{"arch": "tc_resnet", "targets": ["first note"], "num_classes": 12, "activation": "relu", "am_softmax_scale": 30, "beta2": 0.999, "eps": 1e-06, "grad_clip": 1.0, "lr_schedule": "wsd"}
Rows from block 4 of a small audio embedding model, named by matrix and row number. Rows with one number belong to one channel. Each number is 50 + 12 x the weight over its row's rms, rounded and kept within 0 to 99. All counts start at 0.
After each channel's rows are labels from the 100 clips, of 14976, where the channel reaches its highest value: "lies over" is the class under the peak. Only what is clearly more common there than usual is listed. The data: tunes sung on syllables by a formant synthesiser. In brackets: how many of the 100.
# convs0: first width-5 conv (model.blocks.4.convs.0.weight, 128x128x5, each kernel summed), inputs 0-127
# convs1: second width-5 conv (model.blocks.4.convs.1.weight, 128x128x5, transposed, each kernel summed), outputs 0-127

convs0.35:53 49 52 43 51 55 63 24 44 28 61 62 46 68 47 56 45 39 53 34 35 55 38 53 47 32 32 49 46 58 43 28 26 38 36 34 49 28 35 53 55 16 46 52 51 40 44 42 35 30 62 45 48 48 40 37 40 42 50 67 51 36 52 35 60 59 63 65 46 36 63 28 39 73 61 57 38 35 49 57 40 43 63 09 41 41 42 45 61 47 40 37 42 51 62 66 41 46 51 50 39 57 38 57 48 49 62 29 35 68 52 57 48 32 53 53 41 37 36 52 34 33 42 52 49 62 42 48
convs1.35:51 65 56 76 44 90 39 56 56 41 34 43 53 60 59 48 56 65 49 46 66 42 41 44 63 42 57 65 60 42 48 33 48 44 49 67 61 57 43 58 50 30 52 45 43 50 56 53 64 55 62 50 67 45 45 46 54 32 67 37 47 47 54 51 58 50 39 36 93 68 65 56 60 25 49 54 52 54 50 74 74 55 62 46 52 64 46 68 72 54 76 48 36 47 34 67 54 52 70 65 66 37 52 60 50 55 56 58 54 62 51 52 49 38 55 62 66 58 51 51 57 58 48 59 69 30 63 40
lies over: silence (100)

convs0.45:52 47 70 43 45 51 50 20 24 65 53 60 49 57 45 54 54 61 50 75 57 58 50 50 47 49 47 46 69 56 48 32 19 56 38 53 35 21 56 35 46 45 58 58 58 55 50 72 94 23 39 59 48 51 40 55 45 61 44 55 53 53 41 84 51 42 49 55 33 44 50 43 60 45 23 42 60 77 62 40 47 46 49 44 50 45 42 41 37 55 50 55 49 49 45 53 36 42 56 43 69 33 63 53 50 45 48 45 54 48 56 46 48 49 68 51 51 52 50 72 51 54 46 48 38 56 33 82
convs1.45:35 45 34 40 53 53 43 57 33 61 43 60 46 40 36 46 44 41 48 36 44 27 29 49 37 29 35 50 49 30 37 47 42 37 47 43 29 59 26 55 54 42 40 38 39 33 31 52 22 35 56 52 52 39 34 30 41 51 40 52 36 57 28 33 41 35 46 35 43 36 58 42 35 47 43 36 52 29 37 40 50 51 57 32 43 49 49 31 42 60 41 30 39 44 49 43 34 48 62 36 40 43 40 38 50 42 33 50 39 59 28 33 49 32 50 46 37 36 50 34 52 20 33 48 36 53 59 58
lies over: /o/ (38); /e/ (34)

convs0.96:45 76 58 43 54 90 66 42 39 57 65 37 62 53 46 41 45 67 68 45 52 50 38 65 48 49 49 48 58 44 58 40 48 55 60 29 44 43 46 54 52 48 59 47 45 45 28 42 47 54 44 33 49 72 59 44 42 51 48 63 36 50 30 44 49 31 65 60 66 86 51 61 54 61 39 46 39 34 42 45 59 33 58 35 59 55 45 47 76 54 83 41 51 54 66 57 48 49 83 45 49 91 50 56 49 55 47 50 51 58 42 56 49 39 47 77 50 61 53 44 51 46 47 47 43 59 50 49
convs1.96:48 45 52 50 41 49 27 44 26 51 27 70 58 37 43 67 58 54 40 46 37 46 49 45 39 53 48 15 59 54 44 51 32 48 53 52 49 47 50 48 50 56 54 42 45 47 54 27 48 52 30 36 41 42 61 51 51 15 53 36 35 41 57 55 45 57 21 37 60 56 34 40 37 25 27 38 49 53 52 49 18 61 37 46 59 48 31 48 61 36 60 39 50 50 32 44 50 45 41 51 34 55 47 28 50 47 36 38 65 42 47 48 48 48 63 59 59 40 51 43 44 62 51 30 49 39 42 13
lies over: /i/ (32)

convs0.121:32 57 64 34 27 63 54 33 51 47 58 53 46 42 34 45 59 54 50 58 56 55 55 49 42 53 61 61 60 52 50 41 32 58 46 19 19 36 52 45 45 52 40 51 49 50 26 29 45 46 35 39 33 54 46 50 50 63 53 56 41 28 48 66 48 43 58 54 55 59 50 37 57 47 32 27 40 57 64 35 57 55 55 41 44 44 47 58 59 66 60 49 48 43 53 60 17 50 60 11 65 64 34 49 51 36 40 39 19 59 69 36 46 54 59 62 40 56 50 61 44 46 40 32 31 59 34 44
convs1.121:14 47 51 52 56 48 51 60 36 54 54 45 52 47 43 51 50 48 59 30 49 37 37 49 50 31 48 43 63 41 35 37 24 32 51 36 45 51 34 58 47 39 41 41 40 47 27 58 30 28 42 55 51 32 46 42 43 54 54 54 32 56 43 23 43 35 51 40 46 54 56 35 33 35 51 28 54 23 12 44 39 50 41 37 41 49 48 41 48 55 49 46 42 34 58 42 35 42 46 38 19 54 35 43 50 45 38 39 19 42 48 45 46 42 49 49 51 33 50 25 53 44 47 53 44 74 50 49
lies over: /o/ (32)

convs0.33:44 53 41 38 33 60 63 63 35 42 68 53 65 44 53 31 47 48 67 36 27 62 57 69 40 55 17 46 49 50 63 59 59 61 54 35 36 57 35 49 64 31 73 46 45 49 34 50 39 49 25 41 21 52 49 63 57 50 48 66 27 46 45 42 46 46 62 61 54 54 36 59 46 69 31 43 37 35 47 53 42 47 58 52 72 60 39 27 65 56 52 28 69 58 62 59 70 48 61 57 48 61 53 51 50 49 46 48 41 45 38 60 52 61 52 73 39 27 44 45 27 51 58 43 51 66 51 42
convs1.33:37 61 38 45 55 70 46 63 37 36 33 49 40 51 48 54 53 54 41 42 50 63 41 42 48 57 28 56 56 47 73 44 43 38 53 18 58 57 25 45 49 51 60 48 43 25 44 38 36 65 33 46 48 54 51 52 53 47 38 40 40 47 61 42 49 53 25 66 64 56 42 56 23 62 12 46 57 42 40 68 52 50 23 23 66 42 25 47 61 56 63 34 51 52 41 66 57 49 62 46 32 59 44 70 50 55 74 40 44 43 40 50 48 51 53 52 40 64 54 44 47 53 46 23 61 53 47 41
lies over: silence (100)

convs0.74:52 47 71 46 49 51 50 21 26 60 54 56 50 53 44 56 47 63 49 77 57 60 47 50 39 50 50 42 68 53 53 35 20 57 41 54 36 24 54 34 46 42 60 59 58 50 49 74 97 24 41 59 49 55 41 59 48 65 42 53 57 52 37 84 52 40 51 53 39 41 51 48 59 39 25 40 64 80 65 39 47 42 46 40 52 47 43 39 44 57 50 48 53 52 45 50 35 41 57 41 68 38 61 56 50 46 43 43 54 50 54 50 48 44 64 52 53 54 51 75 50 60 48 49 37 59 40 77
convs1.74:37 47 36 39 53 52 42 59 33 59 42 59 46 39 36 47 44 40 48 35 45 29 34 48 37 27 38 50 48 30 38 46 44 37 47 44 27 59 31 54 55 41 39 36 39 33 33 52 24 39 56 52 53 39 34 30 35 51 37 51 35 57 27 34 40 34 45 38 43 36 58 43 36 47 41 35 52 27 39 39 49 51 58 31 42 49 48 30 43 63 43 31 37 44 48 42 34 48 63 35 41 43 39 37 50 39 35 51 41 62 31 32 49 29 49 47 36 37 50 33 52 18 35 46 35 53 59 57
lies over: /o/ (41)

convs0.17:46 39 99 48 48 57 51 53 43 63 55 52 52 42 49 54 37 65 60 99 50 60 59 65 27 55 52 38 71 45 43 59 58 65 42 59 38 53 57 25 61 56 59 62 59 44 55 66 66 55 33 59 51 47 50 47 51 58 40 55 42 56 37 82 53 44 50 49 47 38 51 45 54 50 29 42 61 60 80 38 42 41 48 44 58 49 41 42 45 44 49 45 47 48 51 57 38 40 40 43 67 42 58 60 50 44 40 46 59 51 57 54 49 46 53 57 57 45 52 94 51 60 50 52 35 54 54 62
convs1.17:29 45 46 38 54 51 41 59 49 56 44 59 47 39 35 45 43 39 48 32 54 24 56 47 36 23 52 52 48 46 38 46 47 52 46 36 25 57 57 55 57 37 41 41 43 36 27 50 42 56 53 53 54 41 32 34 31 47 31 45 33 57 30 25 39 25 43 39 44 36 57 39 33 40 43 26 51 36 32 43 43 49 57 38 35 46 49 32 41 57 43 53 34 33 41 44 38 48 56 33 43 44 31 32 50 29 30 44 33 60 57 44 49 26 49 57 35 39 50 37 53 18 59 43 39 54 57 47
lies over: /o/ (42)

convs0.112:36 47 76 38 47 59 48 26 34 69 53 58 51 49 57 53 44 64 56 73 61 57 49 53 43 48 53 52 76 54 56 37 25 51 43 48 41 22 52 39 44 56 61 57 54 49 40 64 77 29 37 53 48 58 41 58 46 66 44 57 45 54 43 89 52 46 48 59 48 50 53 56 57 54 17 40 58 79 72 49 51 54 56 49 59 47 42 41 46 67 56 51 47 56 45 57 38 39 58 40 78 43 60 61 50 46 47 43 54 54 54 52 48 53 79 58 54 62 53 82 54 52 49 44 48 57 43 80
convs1.112:30 45 35 42 54 50 50 60 37 60 49 59 45 42 40 42 42 40 49 30 49 30 35 49 36 31 38 48 53 33 38 46 49 35 45 38 32 62 37 58 54 44 37 34 44 39 25 51 38 38 66 57 67 39 32 35 38 51 37 50 41 60 26 34 37 31 51 41 49 34 69 43 42 43 41 33 49 34 34 44 42 52 66 43 41 48 41 36 38 73 44 32 40 34 49 44 36 47 75 33 40 40 40 38 49 32 35 47 29 73 37 35 49 40 48 49 42 35 49 34 53 32 36 50 39 57 63 54
lies over: /o/ (40)

convs0.31:42 76 53 39 52 86 64 47 37 60 63 37 64 53 49 41 43 67 68 46 53 51 42 64 51 48 47 50 52 46 67 45 51 55 61 31 45 45 46 46 55 49 58 47 43 36 28 43 43 57 42 31 46 72 60 46 44 51 46 64 37 48 32 41 50 31 62 61 64 87 51 64 54 62 36 46 39 36 43 45 60 28 58 30 57 57 42 48 76 57 83 45 50 58 64 56 51 49 79 44 53 92 50 60 49 54 52 50 49 58 40 61 48 42 47 75 49 61 54 42 52 48 48 43 43 55 54 51
convs1.31:48 44 51 51 41 47 28 45 26 51 27 70 58 37 43 67 58 53 40 46 37 47 50 45 39 53 50 18 59 54 44 51 33 48 53 52 50 46 49 48 50 55 55 42 44 47 54 26 48 51 29 35 41 42 62 51 51 14 53 36 35 40 57 55 43 58 19 37 60 56 34 40 35 25 27 37 47 53 53 51 19 62 38 44 59 49 31 47 61 35 58 38 50 50 34 43 52 44 41 50 34 53 48 29 50 47 37 40 64 41 46 48 48 50 64 59 58 39 51 43 44 62 53 29 50 38 41 13
lies over: /i/ (33)

convs0.15:48 47 26 31 26 41 66 71 35 57 65 49 59 55 67 37 33 44 59 36 40 57 45 60 39 42 38 41 41 36 63 66 67 49 67 42 64 65 37 43 52 57 54 40 48 47 39 45 50 55 43 47 28 51 63 79 39 47 52 54 36 46 45 41 37 49 59 56 42 46 52 64 45 59 33 45 18 40 49 69 49 40 57 39 57 68 46 37 53 61 54 41 70 64 60 57 94 49 49 48 47 59 44 65 50 52 61 56 50 46 31 68 53 73 36 53 40 48 49 38 46 37 50 33 70 49 59 49
convs1.15:40 21 38 53 48 24 36 49 35 41 37 43 48 26 47 56 51 51 49 47 34 54 45 50 29 52 31 30 30 41 51 55 31 38 53 20 52 48 34 37 33 42 52 47 49 48 40 45 44 52 38 45 37 50 51 43 57 55 46 36 40 47 49 53 41 34 37 54 26 41 37 43 31 57 34 48 43 45 52 54 23 57 51 35 50 30 26 34 31 48 18 34 43 34 29 46 54 48 56 46 56 61 41 52 50 34 59 32 39 45 37 49 51 48 32 21 45 51 53 42 46 42 41 27 56 47 48 53
lies over: /e/ (42)

convs0.86:28 40 79 37 40 50 40 32 35 78 45 43 49 53 44 55 44 46 39 65 51 64 56 35 44 59 47 40 66 50 45 39 25 62 47 45 42 20 61 36 42 58 50 57 61 43 40 58 70 34 30 46 46 45 44 42 53 69 40 48 35 54 41 78 45 48 39 38 25 38 44 39 61 47 30 37 46 82 67 45 46 47 43 46 47 47 48 43 40 48 33 65 55 55 44 36 37 46 47 34 65 33 41 39 50 51 39 42 46 38 56 59 48 51 60 50 42 50 48 76 48 55 62 41 45 44 28 75
convs1.86:30 42 33 45 53 55 57 54 33 59 54 47 47 34 39 40 45 40 49 34 45 28 31 49 32 32 36 57 58 32 36 51 48 33 48 33 33 58 28 58 53 38 43 42 37 40 26 57 36 39 53 56 52 40 33 35 47 65 39 55 41 57 33 29 43 32 57 40 51 38 58 39 38 43 47 38 53 22 22 40 51 50 55 39 43 46 38 34 40 55 36 32 43 35 52 42 33 50 56 44 27 43 41 44 50 41 31 46 27 54 32 34 49 31 53 47 43 38 50 30 51 31 34 56 39 58 59 55
lies over: /o/ (41); /e/ (34)

convs0.48:49 41 52 51 57 57 60 42 48 30 60 65 59 55 42 68 43 56 73 44 41 54 34 74 47 46 42 58 50 57 36 34 43 57 43 36 42 54 37 62 71 15 61 55 58 41 40 47 29 48 53 40 48 45 60 49 48 45 45 77 47 38 51 35 51 57 60 64 38 43 66 29 41 81 64 54 35 36 54 52 36 45 62 16 39 40 55 38 56 47 40 37 52 43 62 55 53 47 54 41 45 75 51 58 51 50 55 29 29 63 47 61 51 23 40 50 49 23 30 55 42 46 41 58 47 62 62 40
convs1.48:45 63 74 60 43 84 35 70 55 41 33 42 46 47 55 45 59 63 50 60 54 45 51 46 54 47 57 55 72 41 63 21 62 47 49 58 61 72 45 62 62 30 50 50 59 48 48 68 63 65 66 44 60 51 51 62 67 30 60 34 44 40 55 59 61 46 39 58 78 60 63 57 45 45 48 56 63 45 47 75 63 58 55 48 54 69 50 57 76 72 67 44 58 60 33 68 63 51 71 66 57 41 47 71 50 45 56 54 51 72 55 62 48 45 62 66 56 52 53 57 60 57 64 50 67 38 59 48
lies over: silence (100)

convs0.32:49 56 30 38 25 42 62 83 44 51 62 51 60 60 54 50 43 41 58 33 46 54 42 66 51 43 42 33 37 39 75 73 75 39 69 63 46 72 43 42 50 57 56 35 45 47 60 54 56 54 40 51 38 59 63 76 36 48 51 52 35 53 41 33 46 44 53 55 39 53 53 75 38 50 37 39 27 44 43 48 42 45 59 58 51 79 34 39 53 70 58 56 76 71 57 59 78 50 53 49 60 54 56 61 50 49 74 53 59 51 34 54 53 68 46 53 37 46 53 33 50 46 46 37 46 55 66 47
convs1.32:52 29 40 50 63 34 38 45 46 28 41 48 37 19 28 63 52 51 46 47 36 55 39 48 18 52 33 40 39 44 53 62 26 36 54 36 42 48 22 46 30 54 54 42 52 51 64 20 50 50 38 40 42 58 56 47 62 67 49 41 47 26 60 56 46 54 44 63 44 44 43 46 39 73 50 40 55 48 52 43 39 55 30 44 49 27 43 36 42 53 24 23 37 51 26 50 46 47 37 48 24 64 45 50 50 47 62 26 57 46 44 47 51 48 40 34 51 55 54 44 50 48 43 40 45 46 41 34
lies over: /e/ (34)

convs0.106:45 50 43 41 31 58 61 63 38 34 62 51 71 50 47 42 42 43 64 37 28 54 51 63 48 51 25 42 47 51 61 60 62 66 42 43 32 67 34 47 75 20 78 49 45 46 42 55 41 49 28 39 26 48 45 61 62 52 46 65 32 49 43 35 42 53 58 59 39 52 32 50 33 73 31 50 40 44 43 50 38 41 54 48 66 61 49 27 67 52 36 37 60 56 63 40 68 47 54 62 49 56 56 43 49 54 46 53 45 28 32 54 49 52 50 57 31 17 45 46 28 51 55 41 45 63 61 51
convs1.106:45 57 56 50 58 66 33 71 41 24 35 38 38 49 39 62 55 54 42 50 39 54 45 50 46 59 34 42 55 39 77 38 32 49 51 30 55 53 42 45 42 43 61 40 39 28 47 43 43 67 28 43 65 62 58 62 58 67 53 43 40 37 54 49 45 55 25 74 58 54 53 57 28 72 29 51 60 47 49 66 53 53 13 22 64 41 35 39 63 54 55 44 50 52 37 67 50 52 63 53 26 60 43 54 51 56 82 59 54 44 39 65 45 45 52 52 40 57 54 60 56 58 61 37 56 45 53 66
lies over: silence (100)

convs0.92:30 48 65 42 36 45 62 60 52 51 65 43 43 50 57 32 48 46 68 65 54 66 55 70 48 56 55 38 67 49 43 59 60 62 50 29 18 55 57 40 50 59 60 56 53 47 34 28 36 62 40 38 33 40 65 42 50 54 37 57 42 27 30 62 37 24 55 62 55 45 36 43 61 51 36 31 47 36 71 44 36 50 70 30 51 49 54 50 36 62 49 56 51 51 56 24 55 49 41 27 70 45 45 59 51 25 43 40 28 25 49 58 48 63 50 52 46 34 52 65 43 49 40 45 44 64 55 37
convs1.92:22 54 66 54 55 39 33 59 57 39 41 56 49 38 53 51 42 55 46 51 26 56 64 47 55 51 62 28 51 46 48 47 53 64 52 27 73 45 60 53 43 35 57 56 52 55 27 60 31 63 26 50 43 55 48 49 50 59 57 41 35 54 49 28 54 49 37 45 41 67 58 49 30 52 52 25 47 36 50 68 35 46 35 35 41 48 57 39 62 42 52 70 23 70 35 51 54 48 54 41 27 60 24 37 50 56 46 47 43 39 61 67 48 31 43 58 44 44 53 51 50 63 85 34 67 48 48 31
lies over: /æ/ (31)

convs0.55:44 31 72 45 48 46 53 19 38 62 57 46 47 44 42 56 53 58 62 72 58 61 44 60 28 48 47 54 67 51 38 30 23 55 44 47 38 22 48 51 37 54 56 64 53 45 46 64 71 30 41 49 51 46 55 48 53 77 51 57 61 52 36 78 51 43 51 46 45 34 44 44 63 51 34 34 55 89 67 42 55 43 52 52 53 38 43 52 33 55 41 43 65 42 45 51 26 51 42 38 73 28 55 52 50 46 37 36 55 46 50 39 48 55 61 49 53 52 54 72 48 61 39 42 39 47 28 68
convs1.55:25 51 39 53 63 53 35 57 33 60 40 52 47 42 41 47 43 41 53 38 43 43 27 54 35 45 39 31 51 24 37 42 39 35 47 36 40 55 32 57 52 41 43 40 39 33 37 56 39 30 51 57 56 41 49 44 44 64 47 54 50 63 40 35 33 37 44 42 49 46 53 47 48 44 41 27 50 23 29 45 30 53 55 34 26 53 31 48 47 56 45 30 24 40 43 31 24 49 56 29 35 52 29 27 50 38 30 55 42 49 32 45 48 50 51 43 43 25 51 30 55 51 47 39 43 61 60 53
lies over: /o/ (37)

convs0.14:41 40 72 49 52 53 50 19 32 65 54 52 52 51 49 54 52 64 56 73 57 60 42 56 48 46 48 56 74 50 51 30 19 51 45 52 38 21 48 52 41 56 54 57 54 53 43 70 80 23 42 58 51 54 51 55 48 71 51 56 56 54 35 92 50 44 48 58 49 46 46 53 62 50 30 37 60 82 70 44 55 48 50 48 59 43 37 50 40 57 54 48 56 50 46 55 29 45 49 36 74 33 65 58 50 47 49 43 57 50 49 42 49 55 70 53 58 53 55 79 53 57 40 47 43 54 35 73
convs1.14:25 47 38 46 57 51 42 59 29 60 43 54 46 44 40 44 41 40 49 35 44 39 29 49 37 40 35 37 50 29 34 44 44 30 45 38 30 59 31 58 54 41 40 36 44 33 31 52 42 35 58 56 60 39 43 37 44 56 42 51 43 62 29 37 33 30 46 40 47 38 58 44 46 46 41 28 50 29 30 41 36 54 61 37 33 50 37 43 42 65 46 29 31 38 46 35 31 48 70 29 38 45 39 30 49 35 34 49 37 59 28 36 48 47 51 44 41 31 49 30 55 45 37 45 37 59 63 54
lies over: /o/ (42); /e/ (31)

convs0.119:48 37 46 37 44 40 62 43 32 40 55 54 51 61 51 53 45 40 52 42 41 75 42 55 52 48 20 61 43 50 52 41 46 55 35 34 43 41 38 54 57 22 56 62 63 36 34 45 38 38 32 38 40 28 64 41 69 67 49 77 38 58 35 38 54 44 60 65 28 37 34 44 55 91 44 60 36 49 47 60 56 40 46 25 70 40 55 45 37 44 34 43 69 44 64 43 57 53 41 72 39 58 45 54 50 46 54 28 38 37 44 57 43 62 48 46 38 34 37 43 38 54 46 34 51 56 49 50
convs1.119:71 50 61 74 43 70 34 65 55 31 35 39 48 52 54 52 57 57 30 61 39 33 38 35 61 53 56 46 63 44 63 36 21 55 50 61 67 62 50 60 48 24 43 55 33 35 67 52 69 50 66 47 55 52 53 55 68 51 64 41 45 35 53 55 51 52 32 45 69 53 46 66 44 40 67 75 53 59 61 58 54 54 41 42 41 64 50 56 55 49 65 53 26 38 34 70 57 52 52 81 50 54 55 37 51 58 64 66 65 49 41 65 47 40 51 28 54 46 53 61 60 56 70 47 53 23 59 53
lies over: silence (100)

convs0.102:47 55 40 36 45 60 62 40 43 35 63 63 52 56 50 77 46 47 73 35 41 62 37 73 44 42 37 57 42 53 47 34 43 50 41 34 50 46 39 53 53 16 70 46 52 34 31 53 35 37 46 42 45 45 55 37 44 52 48 72 41 50 50 28 65 54 64 62 47 47 57 37 40 80 55 55 24 31 40 54 49 38 63 22 54 38 57 38 69 47 46 33 53 53 68 41 48 50 64 52 54 76 46 60 47 51 55 31 37 53 41 67 50 28 45 56 31 28 36 41 39 57 44 47 43 53 50 41
convs1.102:43 69 61 66 33 93 35 66 59 37 35 47 49 49 48 58 51 63 34 49 47 41 46 32 58 51 57 52 66 50 65 28 38 47 56 63 58 67 50 63 50 42 56 52 47 35 53 55 55 63 48 46 66 54 53 49 63 36 65 35 44 40 51 56 58 53 38 49 81 71 65 57 45 42 44 51 61 45 53 67 60 52 41 42 54 62 51 61 85 58 75 51 49 60 31 68 47 52 66 68 50 40 46 63 51 57 60 60 72 62 51 63 49 38 60 66 59 50 54 56 66 67 69 51 60 30 58 42
lies over: silence (100)

convs0.28:39 46 82 46 49 57 47 35 26 62 52 59 53 53 50 54 43 64 56 83 53 59 46 57 38 49 49 50 75 52 54 45 37 48 42 49 36 40 51 37 53 49 57 60 60 49 43 69 84 34 43 53 55 54 45 62 47 67 42 49 54 54 39 99 51 43 51 59 42 42 51 59 59 46 27 39 60 79 75 39 49 46 51 49 58 47 36 40 43 57 56 48 54 52 45 59 40 37 56 38 79 37 58 60 49 45 53 40 56 48 54 46 47 49 74 49 58 55 51 81 55 59 46 51 38 53 52 73
convs1.28:31 43 35 42 54 51 45 60 35 61 46 59 42 38 37 41 43 39 49 30 44 31 38 48 34 24 43 48 49 35 38 47 48 39 44 39 29 60 43 58 55 40 39 39 43 33 29 48 33 43 60 56 59 39 31 33 36 52 33 48 40 59 24 33 36 31 48 41 47 33 62 41 39 49 43 31 51 28 32 42 44 52 59 39 41 46 45 32 40 62 42 36 35 39 45 42 34 46 68 31 36 41 40 37 49 33 33 48 34 66 38 33 48 36 50 49 43 34 49 34 55 22 41 51 37 56 58 52
lies over: /o/ (41)

convs0.25:35 79 50 42 49 71 58 39 40 48 60 43 60 50 49 33 45 60 63 40 51 52 39 59 56 41 42 43 49 50 57 34 42 43 55 30 47 41 57 59 46 53 57 41 43 44 33 37 35 56 51 39 48 75 52 45 31 49 41 57 38 64 27 37 43 30 55 57 58 85 47 55 49 54 47 37 34 20 36 40 57 34 60 37 54 49 46 46 60 52 89 56 49 53 56 50 42 50 93 33 51 77 48 53 49 55 53 57 44 54 35 39 50 34 44 63 51 56 55 32 53 38 43 48 39 62 45 36
convs1.25:55 36 49 49 48 44 22 41 37 52 22 65 57 50 46 67 59 54 40 43 33 41 40 47 54 52 44 19 60 55 37 47 28 46 54 59 51 50 46 52 50 54 62 42 46 51 60 30 43 46 27 36 41 45 55 45 61 28 51 39 29 44 61 50 45 65 19 35 62 60 31 29 54 28 29 32 51 63 50 47 31 60 44 43 57 45 23 58 60 27 55 47 49 44 34 43 41 46 35 44 42 46 64 23 50 56 40 47 66 41 41 44 48 51 68 56 59 45 48 41 41 62 46 35 47 43 44 24
lies over: /i/ (43)

convs0.30:52 59 23 31 20 46 58 68 30 52 61 49 53 57 62 43 43 46 61 18 39 54 45 71 61 51 31 43 28 46 64 65 62 37 57 53 48 55 44 36 45 54 54 46 49 48 54 42 31 49 32 48 27 57 50 56 48 50 49 58 27 39 41 22 43 42 53 52 36 58 43 63 48 51 19 31 29 30 30 54 43 47 60 49 58 67 25 48 54 54 62 59 61 54 55 52 66 49 63 45 56 56 65 55 50 39 63 48 51 49 28 52 53 61 33 60 34 41 49 28 43 44 51 32 53 57 50 41
convs1.30:46 39 42 49 62 35 43 41 46 24 42 60 30 23 33 63 54 45 51 44 51 50 42 54 21 44 40 43 38 43 44 60 16 44 52 35 52 42 24 45 38 61 60 52 49 53 59 19 51 55 28 38 47 53 51 48 57 67 50 49 43 26 56 49 46 51 43 61 28 49 30 46 63 77 54 39 52 39 54 44 31 52 36 44 38 25 38 44 47 50 34 31 18 41 32 54 41 45 44 56 32 64 50 54 50 54 59 30 49 46 50 52 51 39 41 40 45 49 53 43 47 43 55 36 46 48 38 28
lies over: /e/ (41); /o/ (29)